A small image classifier, trained from scratch.
Model: 15.4M parameters, 32-pixel images, arch vit, norm layernorm, activation relu, moe soft, num experts 4, patch size [4, 4], layers 8, width 384.
Training: soap at rate 0.0015, 9000 steps, batches of 128, held-out accuracy 100%.
Rows from block 5 of a small image classifier, named by matrix and row number. Rows with one number within an expert belong to one neuron, the router's apart. Each number is 128 + 24 x the weight over its row's rms, rounded and kept within 0 to 255. All counts start at 0.
Before each expert's rows are labels from the 100 images, of 14976, where the router gives the expert most weight on average: "patch colour" is the nearest of a few named colours to the mean colour under the peak. Only what is clearly more common there than usual is listed. The data: scattered letters and digits in many colours. In brackets: how many of the 100, against the usual share in percent.
# router: slot weights (model.blocks.5.mlp.router.weight, 8x384, trained with AdamW), inputs 43-85
# up: expert up (model.blocks.5.mlp.up, 4x384x384), inputs 43-85
# down: expert down (model.blocks.5.mlp.down, 4x384x384, transposed), outputs 43-85

# expert 1
patch colour: white (80 vs 25.5)
router.2 [130 161  63 107  96 114 136 133 139 160 115 111 111  95 116 108 122 127  99  98 113 125  92 100 110  90 141 141 135 137 171 140 110 133  82 153 142 133 116 137 125 165 144]
router.3 [106 177 134 127 107 130 110 138 169 157 133 160 106 107 119 119 123 119 146  92 110 100 110  93 107 107 148  78 101 140 151 101  98 133 149 166 131 107 132 117 126 151  81]
up.0 [156 147 112 155 105 114 127 127 133 123 175 135 101 108 100 109 117  85 119 134 167 156 133 128 158 136 129 130 127 139 113 131 120 113 100 166 124 121 108 134 149 143 132]
down.0 [128 127 144 156 106  99 121 152 114 150 109 115 132 162 130 134 125 108 145 149 123 145 150 122 162 120 101 120 150 125 126 132 133 158 106 144 122 146 133  96 106  92 145]
up.1 [107 114 152 141 118 128 133 107 101 151  93 108 133 184 156 163 112 164 102 133 124 117 101 119 135 114 101 167 140 121 147 152 131 122 116  93 146 146 111 109 150 102 104]
down.1 [153 149 101 129 183 132 129 154  93 148 131  95 103 145 129  86 119 105 101 155  94 164 147 101 117 181 137 109 131 140 142 140 131 112  95 159 138 139 113 166 125 168 106]
up.2 [136 105 145  91  98 141 112 112  91 107 119  74 128 141 123 106 126  88 126 117 117 159  97 123 140  99 117 154 178 109 162 102 133 120 160 144 114 106 163  94 117 101 111]
down.2 [140 122 132 113 103 158 159 128 171  99  94  91 110 160 117 131 140 124 138 144 124 160 127 142 112 228 126 132  77 159 137 138  88 140 115 135 158  99 126 148 146 134 169]
up.3 [133 117 132 113 148 122 109 112 128 167 120 161 105 117 135 116  95 127  85 123 110 140 108 114 147  78 140  84 167 158 138 130 144 172 143 132 141 157 122  93 147 122 133]
down.3 [151 147 157 170 168  88 147 167  85 106 145  92 168 109 107 151 142 139 117 131  93 144 104 127  94 168 135 162 140 111 116 141 127 115 133 132 142 104 106 115 122 142  95]
up.4 [144 151 147 126 121 111 144 119 184 163 107 132 137 117 126 127  97 121 146 124 127 163  99 129 145 125 142 195 134 117 161 135 129 145 138 131  96 131 149 134 170 134 110]
down.4 [110 118 145 170 110  91  98 116 148 137 146 137 125 147 140 153 137 104 122 141 133 106  88 167 108 160 158 157 110 120 109 100 159 114 123 124 150  94 120  86 110 121 125]
up.5 [132 106 132 153 129 161 140 132 108 143 167 152 141 142 130 120  83 140 141 128 157 159 144 156 151  94 108 160 127 143 109 134 142 159 125  94  78 135  85 106 125 112 128]
down.5 [126 124  68 185  86 124 141 153 157 135 121 147 103 142 158  92 142 140 124 122 130 111  84 132 173 249 139 141  83 119  95 125 112 143 134 107 123 140 136 115 119  93 112]
up.6 [145 115 141 148 101 148 154 188 130 133 123 123 111 157 112  99 181 105 113 139 137 119 154 128 110 153 151  93 135 129 132  80 108 123 148 140 161 126 164 133 110 139 134]
down.6 [107 140 133 141 132  88 139 143  94 126 128  83 149 150 110 104 115 153 138 135 106 134 141 109 166 124  80 146 157 107 118 155 106 152 110 120 128 145 123  95 144 123 144]
up.7 [143 154 148 115 151 154 110 179 142 139 170 148 133 110 118 115 142 129 115 156 113 115 120 171  91 146 152  88 160 107 156 101 125 124 184 172 130 100 178 124 120 155 155]
down.7 [ 92 123 144 150 110 118 128 163 114 135 128  72  95 127 106 148 146 124 141 121 120 128 119 139 173 120 120 144 141 108 118 116 116 126 117  85 119 143 155  97 138  94 127]
up.8 [104 122  99  99 115 102 133 166 126 185  92 130 113 112 123  70 132  84 102 121 127 169 109 140 121 110 114 127 129 126 148  72 165 109 121 160 111 123 168 116 133 137 139]
down.8 [118 134 148 147 155  90  93 131 171 144 119 129 117 128 118 139 104 125 145 134 100 118  62 130 146 129 148 105 142 143 121 101 109 153 179 164 134 115 140 131 144 141 144]
up.9 [125 118 163 151 116  77 125 106 112  85 105  76 164 155 155 132 116 121 123 137 159 178 118 126 130 115 124 166 116 107  91  73 145 123 136  84 153 146 136 124 138  84 139]
down.9 [151 158 149 150 140 157 152 144 144 113 166 148 159  94 140 106 149 162 127 123 142 119 154  94 109 155  91 144 144 110 106 111 202 106 154 165 107 124  91 131  86 117 132]
up.10 [127 111 139 116  96 103 144 123 106 178 112 137 107 145 127 105 119 114  82 119 130 158  76 134 139 117 141 107 142 121 126 139 168 145 113 118 115 145 111 119 133 116 141]
down.10 [122  88 158 119 160 105 109 161  92 127 119 135 134  91 155 169 117 130 144 156 133 104 111 146  91 120 118 171 128 110 133 141 138 123 155 160 128 132 121  87 157 120 148]
up.11 [127 119 143 145 121 123 122 134  89 117 163 112 109 143 106  82 136  77 109 156 108 152 127 140 145  88 120 125  95  93 136  91 127 137 122 117 117 123 119 118 146 105 144]
down.11 [123 118 104  96 138 148 168 145 103 108  91 119 124 117 111 148 130 116 141 107  71  92 153  84 143  75 136 127  74  96 147 143 145 134 150 169  94 173 120 107 131 129 162]
up.12 [105  70 169 117 134  74 126 114 126 149 100 139 175 111 114 150  74 146 116 168 130 103 135 148 126  92 109 128  87 126 189 115 135 120 119 132 132 166 120 156 165  94 142]
down.12 [115 124  92 111 108 138 124 146 150 106 122 152 160 136 139 111 119 109 126 107 108 162 160  98 145 215  93 147 154 147 161 106 123 149 120 148 107 139 146 116 129 121 112]
up.13 [147 141 145 118 158 137 113 170 152  86 156 147 152 135 117 122 162  92 164 136 153 163 143 164  82 157 122 171 129  91 109 102 120  77 174 144 129  79 176 155 120 134 112]
down.13 [131 112 116 146 109  90 133 156 113 163 136 101  91 126 120 156 134 122 109 120 129 141 152 140 159  94 107 133 130 144 141 113 135 114 126  69 146 149 118 117 133 109 105]
up.14 [148 145 163 111 152 113 193 110  77 119 119 127 143 149 132 144 137 109 132 138 155 165  80 125 142 100 120 138 103  98 129 104 157 129 130  95  88 136 144 102 138  63 135]
down.14 [142 160 114 155 162 147 129 120 120 107 156 123 140 133 161  58 128 151 139  90 121 146 144 112 140 207 166 163 153  68 124 162 127 152 106 105 120 116 112 130 191 146 128]
up.15 [123 150 153 118  96 106 126 131 110 155 162 159 150 133 130 135  63 122 120 134 108 157 113 122 127 104 124 144 155  95 138 150 121 118 137  73 116 155 105 121 107 109 105]
down.15 [123 138  99 123 128 119 160  94 164 140 141 144 121 117 161 129 108 121 132 120 147 121 154 126 138 137 100 137 156 120  81 123 139 100 182 183 120 101 144 136 126 137 145]
up.16 [143  92 139 132 105  89 131 127 127 132 102 123 131 158 172 137 114 145 123 113 149 161 116 126 128  71 123 168 112 125 122 119 133  77 129 122 140 150 137  71 163  68  89]
down.16 [105  98 146 147 122 126 119 157 136  91 120 128 150 153 104  92 118 136 135 121 158  93 130 162  76 187 121 123 146 124 127 155 150 144 143 123 142 114 143 113 164 174 159]

# expert 2
patch colour: brown (43 vs 13.2)
router.4 [106 135  80 129 125 124 122 138 171 113 116 104 112 103 103 130 115 145 139 105  83 127 150  96 140 135 145 111 102 157 116 123  60 128 134 194 139  68 120 140 128 160 127]
router.5 [ 86 114  87 153 114 109 104 141 166 140 115  77 106 132 101 128 125 157 129  87  98  99 134 119 158 126 137 114 143 151 147 143  72 123 132 179 126  74 135 152 153 180 104]
up.0 [118 115 136 108 139 163 113  93  72  87 114 132 109 104 122 165 147 133 144 109  84 131 188 166 107 166 141 126 139 116  77 154 102 132 151 110 113 123 143 145 120 118 146]
down.0 [143 134 153 140  98  80 148 124 130 155 121 109 131 146 122 146 140 142 159 153  87 154 106 102 150  59 137 197 146 141  97 115 161 150 106 139 110 124 178  98 104 128  75]
up.1 [154 123 132 102 126 118 160 153 107 145 133 170 148 123 118  81 148 125 105 201 139 157 126 107 144 106 123 147 112  95 121  98 159 141 113 134  97 141 137  73 147  80 118]
down.1 [197  81 132 133 158 136 136 135 166 126 120 107 143 139 136 138 131 141 124 104 135 123 121 113 128 200 138  89 119 114 102 112 109 128  91  96 117 111 121 121 126  95  96]
up.2 [155 158 140 128 146 121 108 175 124 156  97 171  96 114 150  84 193 105  71 134 150 129 123 115 162 129 123 148 140 101 139 138 169  77 101 102  90 166 157 111 146  88  94]
down.2 [100 166  98 152  98  88 119 138 169 141 152 129 157  95 111 119 116 138 157 134 186 154 105 128 142  97 114 118 147 131 127 131 155 116 103 123 131 156 121 122 125 113 113]
up.3 [ 89 122 145 108 117 128 125 117 104  93 141 118 110 129 149 158 128 156 160 135  81 126 174 126 130 139 125 183 122 139 110 160 115 106  93 110  99 125 142 136 121 106  92]
down.3 [144 129 137 141 108  79 152 107 107 143 131 110 120 146 120 126 157 134 149 167 103 141 101 118 141  86 126 186 146 127  87 101 178 157 110 135 132 136 185 104 117 101  91]
up.4 [117 122 151 119 115 129 169 103 118  93 116 151 127 155 118 101 117 117 128 156 128 138  99 150 131 104  82 128 121  87 145 133 149  96  65 131 100 156 125 132 124 134 111]
down.4 [ 70 145  89 132 141 135  95 123 193 149 140 168 152 111 145 145 143  73 142 120 153 123 122 129 106 129 124 131 146 182 123 125 102 166 118 161 102 141 143 143 154 119  85]
up.5 [141 114 170 127 119 121 132 126 121 154 140 160 147 168 132 100 128 107  95 133 148 117 104 146 112 108  81 162 141 121 113 138 152 144 139 120 133 161 160 120 153 116  99]
down.5 [125 137 129 148 135 128 123 104 174 153 178 183  90 118 103 190 168 108  94 125 108 134 100 159 120 137 184  96 132 134 149  92 174  82 163 124 135 135 104 151 145 156 141]
up.6 [119 115 141 131 106 103 158 149  91 182 120 115 169 148 135 105 127 138 131 109 156 119 121 165 138 106 101 145 158 122 135 138 131 117 108  59  60 162 129  72 141  96  88]
down.6 [115 173 136  94 127  98 136 133 114 128 138 131 122  80 100 117 107 142 163 141 146 160 110 121 131 110 126 128  99  82 136 111 122  86 151 140 119 112 122 120 148  76 116]
up.7 [101 128 111 126 123 160  95 173 127 123 130 142 114 165 124 122 152 115 162 125 113 156 126 170 128 164 129 136  74 123 140 134 117  79 124 157 105 107 178 155 114 116 149]
down.7 [161 126 138 184 127  89 135 139 129 133 133 124 121 149 120 133 169 125 134 160  85 145 123 101 132 118 144 163 151 124 128 104 168 137 128 105 154 121 110 109 107 125 128]
up.8 [145 119 114 124 131 107 105 116 101 103 100  77 151  95 132 172 122 162 149  74 133 151 181 109 135 139 172 158 129 144 149 156 140 117  52 100 127 136 104 182 142 114 119]
down.8 [147 129 151 134 118  86 128 111 129 112 122 132 146 155 122 137 126 131 126 160  91 138 103 116 133  69 142 161 134 119 114 115 159 126 118 146 105 132 175 123 120 114  89]
up.9 [ 54 108 143 162 116  73 148 116 116 121 102 145 153 151 118 130 149 149 115 159 144 147 177 149 124 105  99 109 100  91 132 108 161  89 130  96  92 163 135 108 136  81 126]
down.9 [ 96 156 139 159 126 170 145 129 110 125  85  96 138 168 108 108 193 159 123 107 145 118 130 115 152 151 147 147 117 132 105 121 155 144 137 161 161 116 180 121 107 149 126]
up.10 [142 103 172 152 129  99 149  99  89 144 103 169 160 144 110 100 134 119  88 146 139 159 129 162 140  96 125 160 138  96 132 157 161 136 120  97 110 128 125 107 115 117 105]
down.10 [169 109 146 145 159 148 116 138 110 131 149 115 201 113 168  91 151  98 134 112 139 107 115 144 116 143 154 147 136 121 130  79 111 127 174 121 116 112 162 121 129 124 179]
up.11 [112 131 158 140 108 146 150 129  97 120 146 104 125 155 129  85  96 157 134 155 126 121 129 130 119 104 124 115 166 118 147 142 158 146 140  93 117 168 164 121 146 138 151]
down.11 [149 130 145 136 114  88 147 112 123 128 133 124 144 129  75 112 127 149 115 146 102 153 108  95 116  91 157 159 120 105 149  88 124 141 122 137 113 139 150 116 122 107 113]
up.12 [152 131 130 167 131 181 128 123 125 159 167 111  95 140 127 127 121  78 112 122 106 162 113 129 120 136 143 105  96 126 122 110  87 131 141 116 152 155 113 111 130 137 122]
down.12 [107 133 121 100 135 103 152 124 102 124 130 148 138 144 101 118 134 178 116 147 113 130 148 107 138 194 126 150 136 142 131 121 107 148 130 138 118 120 109 136 176 155 114]
up.13 [165 136 133  63  99 145 155  92  97 126 121 114 169 118 151 137 128  81  99 135 115 164 116 109 131 143 168 137 120 126 138 164 111 188 112 110 153 132 105 138 127 138 160]
down.13 [132 128 161 127 115  69 125 120 133 152 143 121 118 147 118 116 122 133 136 140  99 143 124 127 128  78 156 179 146 128 130  97 143 117 117 161  94 113 182 127 113 116 100]
up.14 [127 141 108  75 144  89 127  95 155 120 128  80 152 131 180 163 149 137 131 125 112 139 138  83 133 124 149 113 159 142 137 142 145 153 133 116 136 100 119 138 111 124 138]
down.14 [142 128 164 150 122  68 136 133 133 150 129 134 144 147 111 131 118 143 153 156 100 153 127 124 122  73 139 185 151 121 121 109 150 132 109 146 107 123 186 110 116 122  83]
up.15 [ 74 134 149  88 148 102 155 163 127 148  98 128 122 154 122 100 115 152 106 140 158 156 112 144 134 122 100 145 123  83 134  92 170 125 107 109 102 115 158 129 143 100 143]
down.15 [147 150 117 127  84 177 131 128 137 134 116 142 169  77 115 122 113 162 177 122 108 112 118 125 171 112 150 113  96 105 131 147 171 141 107  83  62  94 101 136 165 108  74]
up.16 [183 143 148 125 107 120 132 165 151 179 122 142 100 121 144 138 175  99 135 125 173 127  93 126 116  75 123 112  85 119 191 122 116 124 143 157 141 152 169 131 115 122 144]
down.16 [ 86 157 121 129 153  98 197 140 135  66 114 116  95 149 127 150 135 161 117 134 131 131 176 142 128 152 143 146 154  96 111  86  98 148 124 118 109 121 150 150 169 147 102]

# expert 0
patch colour: black (81 vs 35.6)
router.0 [138 113 129 147 102 111 160 122 142 163  94 129 151 109 126 103 152 140  97 141 129 157 144 134 143 125  88 132  86 151 126  95 189 157 127 116 130 166 138  81 118 111 142]
router.1 [122 138 154 145 130 145 121 128  80 162 113 145 146 151 117 146 152 125  95 153 147 137 130 138 119 142 118 130 160 125 130 106 164 119 124 112 102 174 128 112 126  87 135]
up.0 [102 132 147 107 157 135 135 114 111 141 136 155  86 171 143 115 146  50  88 150 150 138 109 154 113 126 121 148 109 105 133 138 118 116 143  82 136 143 177 110 111  84 211]
down.0 [131 131 151 131 162  98 124 137 152 155 100 131 132 126 110 112 144 170 116 132 116 149  65 143 142  78 101 167 128 131 120 133 123 171 167 181 133 118 111 130 149 122 107]
up.1 [115 106 125  85 114 155 128 156 140 131 151  80 119 103 115 110 111  71 130 151 156 145 141 121 120 112 133 110 123 103 149 129 117 106 140  99 122 111 143 141 142 132 165]
down.1 [176 132  85 132 157 105 179 129 166 138 142 103  94 141 143 143 132 114 142 130 123 149 115 185 119 167 142 106  98 112 127 117  70 102 114 148 147 136 115 114 142 127 103]
up.2 [130 126 124 112 108 113 116  73 154 121 111 125 120 126 165 119 104 158 133 136 113 141 106 109 172 112 120 111 110 149 173 152 154 162  84  85  94 131  72 118 121  91 149]
down.2 [117 131 123  98 132 111 154 114 157 117 108  62 137 160 141 114 110 126 136 130 100 121 154 109 107 102 137 126  76 163 142 100  97 143 179 141 149  89 134 121 118 132 162]
up.3 [122 148 144 170 158 107 141  94 102 146  93 149 100 129 153 140 146 116 121 129 171 126 125 135 110 123 146  96 109 144 146 126 137 114 115 138  98 146 120  81  87  99 135]
down.3 [124 142 141 120 124 116 130 137 169 165 109 110 123 139 111 115 133 136 138 131 111 145  96 135 182 103 133 137 108 118 118 138 124 147 154 170  99 104 128 131 142 112 109]
up.4 [ 99 137 139  95 101 114 128 112 184 102 110 110 115 162 116  69 131 174 156 146  96  96 135 112 175 124 106 121  93 108 140 102 164 115 141 137 113 108 145  92 165 131  99]
down.4 [140 142 123 120 136 105 124 121 149 164 142 154 106 109  96 124 147  77 159 112  93  89 104 148 157 109 157 144 121 119 139 149 111 167 112 106 129 103 159 177 134 112 132]
up.5 [147 130 144 124 152 157  89 134 123 118 182 125 161 157 131 143  98 100 151 104 119 114 147 125 101 106 112 155 196 112  76 131 128 120 134 157 172 132 127 112 117 145  81]
down.5 [127 137 106 146 151 126 101 134 125 135 130 122  67 115 131 116 126 144 126 129  95  94 159 132 160 104 113 131 113 129 127 145 103 158 198 104 128 162 161 145 125 103 159]
up.6 [110  86 132 120 100  92 100  99 121 114 166  94  85 111  89 149  97 163 144 135 145 127 123  90 163 109 145 120 119 119 129 137 159 129 110 133 133 136 127 126 142 125 132]
down.6 [139 138 132 163 118 155 102 121 102 118 128 125 166 109  98 159 151 136 128 148  98 120 156 120  74 124 127 158 134 101 143 119 110 112 156 133 125 122 124 150 101 119 167]
up.7 [118 103 151 121 139  74 100 142 151 113 147 110 118 111 116 118 124  97 137 100 128  99 132 128 123  80 120 168 105  73 128 140 123 150 109 157  87  95 154 132 158 121 132]
down.7 [104 174 136 140 132 149 121 119 188 118 153  92 143 157 110 104 124 108 124 133 106 160  87 137 141 115 123 170 119 140 128 169 109 123 105 146 129 107 123 146  89 108 131]
up.8 [128 137 119 117 115 106 137  93 144 153 144 108  98  98 115 116 130 124  84 130  98 138  88 143 161 100 134 114 117 111 130 113 130 113 114  89 119 101 137 105 169 116 158]
down.8 [131 153  90 114 123  94 112 136 126 179 124 118 115 132 121 139 111 149 170 115 161 131 109 124 158 122 149 128  90  89 116 119 124 161 120 166  91 133 129 135 179 144 110]
up.9 [156 128 149  55 122 121 119 103 167 148 134  64 129 112 101 139 104 125 115 133 119 153 107  95 146 123 140 120 124  97 124 157 155 123 152 140  50 131 145  67 116 113 150]
down.9 [123 115 170 116 127 118 120 126 100 104 136 133 101 133 149 127 132 143 124 119 102 142 153 119 121 111 129 169 104 115 167 139 124 117  87 110 117 151 105 126 151 146 140]
up.10 [128 153 119 133 122 144 103 115 101 135 155 132 124 105 152 144 120 151  84 156 142 171 107 124 128 145  96 132 136 136 120 154 153 161 111 162 125 151 108 151 128 112 161]
down.10 [129 158 168 142 163 157 176 151 141 147 160 135 121 149 155  79 151 107 138 126 120  96 115 111 149 123 106 112 132 150 148 127 116 147 136 139 103 113 119 118 114 127 114]
up.11 [104  99 139 143 119 109 138 131 123  94  95 106 149 120 115 157 124 163 137  80 107 124 174 100 124 103 139 126 115 156 121 137 127 121 104 112 126 119  65 151 153 143 114]
down.11 [103 158 154 132 104 119 114 135 158 126 104 139 150 137 138 137 123 108 121 142 135 129 145 186 122 148 117 145 107 139 175 115  99 106 151 131 115 125 128 137 120 136 170]
up.12 [ 98 141 105 106  83 127 160 152 114 163  99 120 140 140  84 152 129 158 101 130 139 124 121 132 166 150 109  97 144 144 105 146 161 123 102 146 108 160 119 134 150 113 105]
down.12 [134 155 100 136 142 114 157 135 110 137 130 127 160 133 100 181 127  87 126  93 107 141 152 113  96 152 146 120 151 124 139 123 103 102 120 172  96 127 138 107 112 145 139]
up.13 [155 145 121 124 142 133  99 114 148 113 181 130 113 118 124 121 105 119 148 138 145 124 135 138 129 133 128 146 110 111 113  90 122 163 133 189 145  76 193 132 164 148 122]
down.13 [120 136 136 141 138 113 139 129 113 140 164 123 126 117 114 142 124  88 131 132 146 134 133 117 124 120 172  92 171 126 120 149 133 137 143 105 118  84 136 134 126 159 150]
up.14 [ 90 106 122 145 117 138 130 132 104 115  96 127 144 119  97 148 111 159 183 127 137 137 173 119 126 130 110 160 109 119 138 166 171 111 130 109  90 116 179 172 138 138 117]
down.14 [133 132 172 145 127  80 138 104 143 152 152  90  92 134 126 103 112 124 110 157 143  95 130 121 168 123 112 176 132 153 155 145  94 127 142 143 156 150 147 134 150  85 161]
up.15 [125  97 129 165 104  73 163 141  91 137 117 127  94 133 151 128 126 151 148 139 125 133 120 103 140 123  98 115 123 162 117 116 143 147  92 132  89 161 135 141 150 131  93]
down.15 [145 150 134 132 109 125 141 124 138 172 151  97 117 149 107 115 128  73 144  99 116 134 121 160 132 154 151 123 130 106 164 106 112 125 109 154 112 102 111 151 132 141 132]
up.16 [111 127 102 110 104 116 132 163 188 171 113 181 153  70 104 130 130 133 154  92 143 131 124 144 146 131 103 105 110 129 112  72 150  85 181 101 114 113 150 154 101 114 116]
down.16 [120 138 166 111  96  99 142 130 122 127 106 115 100 155 103 114 107 120 121 134 135 130  97 145 121 143 166 146 120  98 156 159 119 137 123 162 112 115 160 119 142 145 123]

# expert 3
patch colour: white (62 vs 25.5)
router.6 [ 63 163  97 109 165 152 109 122 169 197 143 139 129 102 132 148 135 102 145 115 148 125 127 104 118 126 138 133 113 143 134 128 109 146 143 137 145  78 151 128  95 152 107]
router.7 [ 77 126 101  94 132 109 123 132 207 135 130 154 143  47 118 135 143 112 107  99 119 148 112 117 119 128 167 139 110 163 136 183 134 130 123 168  94  52 151 129  76 129 115]
up.0 [149 155 134 112  83 108 138 126 101 144 103 115 103 147 108  66 144 149 117 112  90 144  67 111 142 113 116 139 149 100 138 136 154 110 131  83  82 100 150  65 136 134 139]
down.0 [129  77 153 100 106 117 137 126 149 106 161 131  68 140 113 119 101 125 124 108 124 133 103 100 144  98 166 158 165 156 175  98 115 119  98 160 109 140 131 142 131 134 145]
up.1 [126 127 123 132 153 115 130 149  93 143 137 151 134 164 133 105 111 116 118 106 139 155 166  89 114 120 163 133 136  84 120 136 101  80 122  91 130 171  75 126 112 110 109]
down.1 [ 93 172 138 139 131 118 101 143 169 153 126 134 128 129 103 117 120 128 135 129 181 111 110 167 109 132 125 126  96 143 148  89 175 141 100 143 103 115 134 154 100 118 109]
up.2 [116 137 144 126 133 110 109 105 172 123 121 131 120 126 146 129 132 116 117 110 138 144 115 131 142 125 134 113 169 143 119 138 133  96 136 136 136 123  97 138  92 147 153]
down.2 [104 148 148 132  98 140 111 135 148 147 134 130 132 144 110 124 135 111 139 131 169 132 137 176 131 122 101 107 136 163 153 126 155 123 119 110  94 131 117 149 113 119 174]
up.3 [131 102 165 155  91 128 171 122  96 138 102 145 146 153  88  89 101 110 124 132 105 131 121 119 126 146 136 155 147  97 146 186 174 131 140 120 109 138 132 116 177 118 137]
down.3 [101 125  97 164 150 130 141 120 110 121 125 121 100 158 130  98 119 113 107 133 172 115 114 119 122 112 133  94 137 124 137 116 155 121 115 144 118 124 159 110 158 117 102]
up.4 [149 130  86 121 108 174 104 146 122 108 122 117 116  91 101 146 177 127 119 164  97 122 130 142  92 152 143  87 120 123 144 115 108 139 157 144 157 130 180 140 138 161 166]
down.4 [124 134 124 132  96 127 122 153 121 128 120 100 134 153 111 106 117 126 122 168 121 119 141 154 148 114 115 127 148 131 113 156 120  98  95 121 104 147 129  96 166 102 140]
up.5 [113 129 141 127  74 109 154 105 109 137 119 128 167 155 139 104 103 158 119 122  91 125  94 118 143  88 131 153  89 116 131 134 157 125  89 111 101 146 120 148 172 119  64]
down.5 [108 154 127 109 117 123 142 143  99 126 135 105 114 135 123  81 119  96 140 139 100 126 141 101 148 209 141 121 124  93 124 151 156 151 156 112 102 146 136 120 143 126 143]
up.6 [ 91 113 135 137 131  96 148 108  97 158  92 118 140 152  90 102 100 125 119 122 141 154 139 111 186 127 148 118 123 100 175 108 139 117 108 114 134 140 126 124 145  79 147]
down.6 [107 118  96 130 143 130 121 153 151 141 124 137 100 122 154 113 121 156 149 146 107 112 142 148  84 197 132 107 143 106 165 111 139  88 140 124 114 207 103 140 122 143 138]
up.7 [146  78 149 132 107 150 140  95 110 131 138 126 116 151 133 125 128 104 147 151 107 116 154 106 134  87  75 161 167  85 136 113 128 148  86 165 103 151 129  85 187 103 131]
down.7 [159 153 154  98 187 122 164 130 138 105 139  89 121 149 142 115 159 153 109 157 128 120 145  99 120 134 117 119 104 118 120 144 132 145 140 146 137 142  89 128 119 119 137]
up.8 [135 116 143  92 110 113 134  82 105 142 111 148  91 146 113 102 130 133 115 148 105 196 116 158 157 102  74 129 130 138 112 162 149 119  78 136 134 150 166 106 163 120 156]
down.8 [116 136 124 119 116 137 130 143 151 180 119 122 169 153 139 129 117 113 120 157 129 118 115 142 114 136 133  90 148 125 147 133 154 148 110 129 122 142 104 124 118 158 140]
up.9 [151  39 153 150 120 142 151  96 178 141 137 142 115 109 140 111 122 128 132 131 131 159 112 155 170 114 155 116 158 111 192 156 173 145 116 103  78 127 129  96 173 121 107]
down.9 [121 127 126 137 107 126 150 108 159 121 168 149 134 138  62 136 139 150 166 134 133 126 144 111 153 211 192 133 123 135 123 102 114 128 138 131 108  83 119 109 119 110 137]
up.10 [153  91  75  92 135 162 152 121 120 130 109 134 137 145  94 137 110 158 118 149 139 183  85 128 149 133  98 150  85 125 154 169 178  61  98 144  98 146 129 128 149  98 113]
down.10 [134 150 130 108 140 139 161 117 158 147 113 159 119 116  87  90 138 120 119 109 131 116 105 136 162 102 125 100 157 185 166 134 121 136 163 133 166 159  67 157  63 144 168]
up.11 [145 102 117 180 106 133 148  70  79 140 118 121 138 130 179 143  98 130  99 123 105 146 163 111 132 105 144 121 134 155 167 157 166 161 124 102 165 144 120 159 145 130 127]
down.11 [103 170 141  95 118  96 146 116 126 128 105 152 132 128 130  83 119 147 138 157 185 133 121 142 135 127 115 155 122 123 132 120 119 161 116 125 141 131 117 132 107 135 143]
up.12 [155 113 175 135 157 104 161 139 105 126 118 126 160 145 136 116 149 114 110 152 173  74 127 140 146 141 115 151 100 135 132  84 121 122 146 131 124 130 147  94 144 132 149]
down.12 [132 104 116  88 108 113 131 140 102 184 108 129 118 137 109 115 103 150 129 116 154 141 124 110 133 125 106 144  85 135 137 122 113 134 111 104 142 131 122 107 149 127 143]
up.13 [174 161 122  87 156 147 118 185 141 107 139 137 125 137 135 117 153 137 135 140 144 148 129 146 106 144 141 127 110  98 105 110 133 118 151 159 133  96 154 138 121 147 137]
down.13 [157 126 130 155  85 130 119 166 128 158 144 104 106 150 106 127 133 122 122 123 117 124 130 157 134 109 121 108 131 114 160 107 126 131 123 108 110 147 119 129 162  98 127]
up.14 [119 105 135 161  97 121 144 139 157 169 110 102 106 135 151 125 135 135 108 142 150 151 130 125 137 107 104 110 133  97 167 130 127 109 128 123 130 152 149 116 150 116 104]
down.14 [105 137 132 122  86  98 153 166 128  87 125 131 145 144  92 129 145 124 149 141 128 126 103 153 152 135 147 142 128 134 158  76 100 109 180  98 140  96 138 148 125 146 113]
up.15 [ 99  90 111 143 119 110 181 145 145 125 135  97 124 138  95  67 142 108 135 117 132 158 156  78 138 103 148 149 138  98 166 124 129 133 122 140 107 120 114 103 166 110 149]
down.15 [126 128 160 118 161 121 162 129 166 102 120 143 120 159 107 112 124  99 139 114 152 110 113  99 154 150 169 104  94 131 151 135 144  95 140 131 138 169 141 135 113 140 134]
up.16 [ 68 118 125 124 110 126 117  88 148 133 116 129  99 127 107 113 131 142 184 119 102 102 168 174 155 147  92 122 123 127 128 145 133 124 139 155 110 150 146 115 128 108 107]
down.16 [121 157 138 141 112 153 104 127 166 142 130  98 135 134 135 122 129  97 141 124 133 151 150 173 108 179 136  98 141 172  98 125 130 123 146 129 117 136 133 133 123 160 142]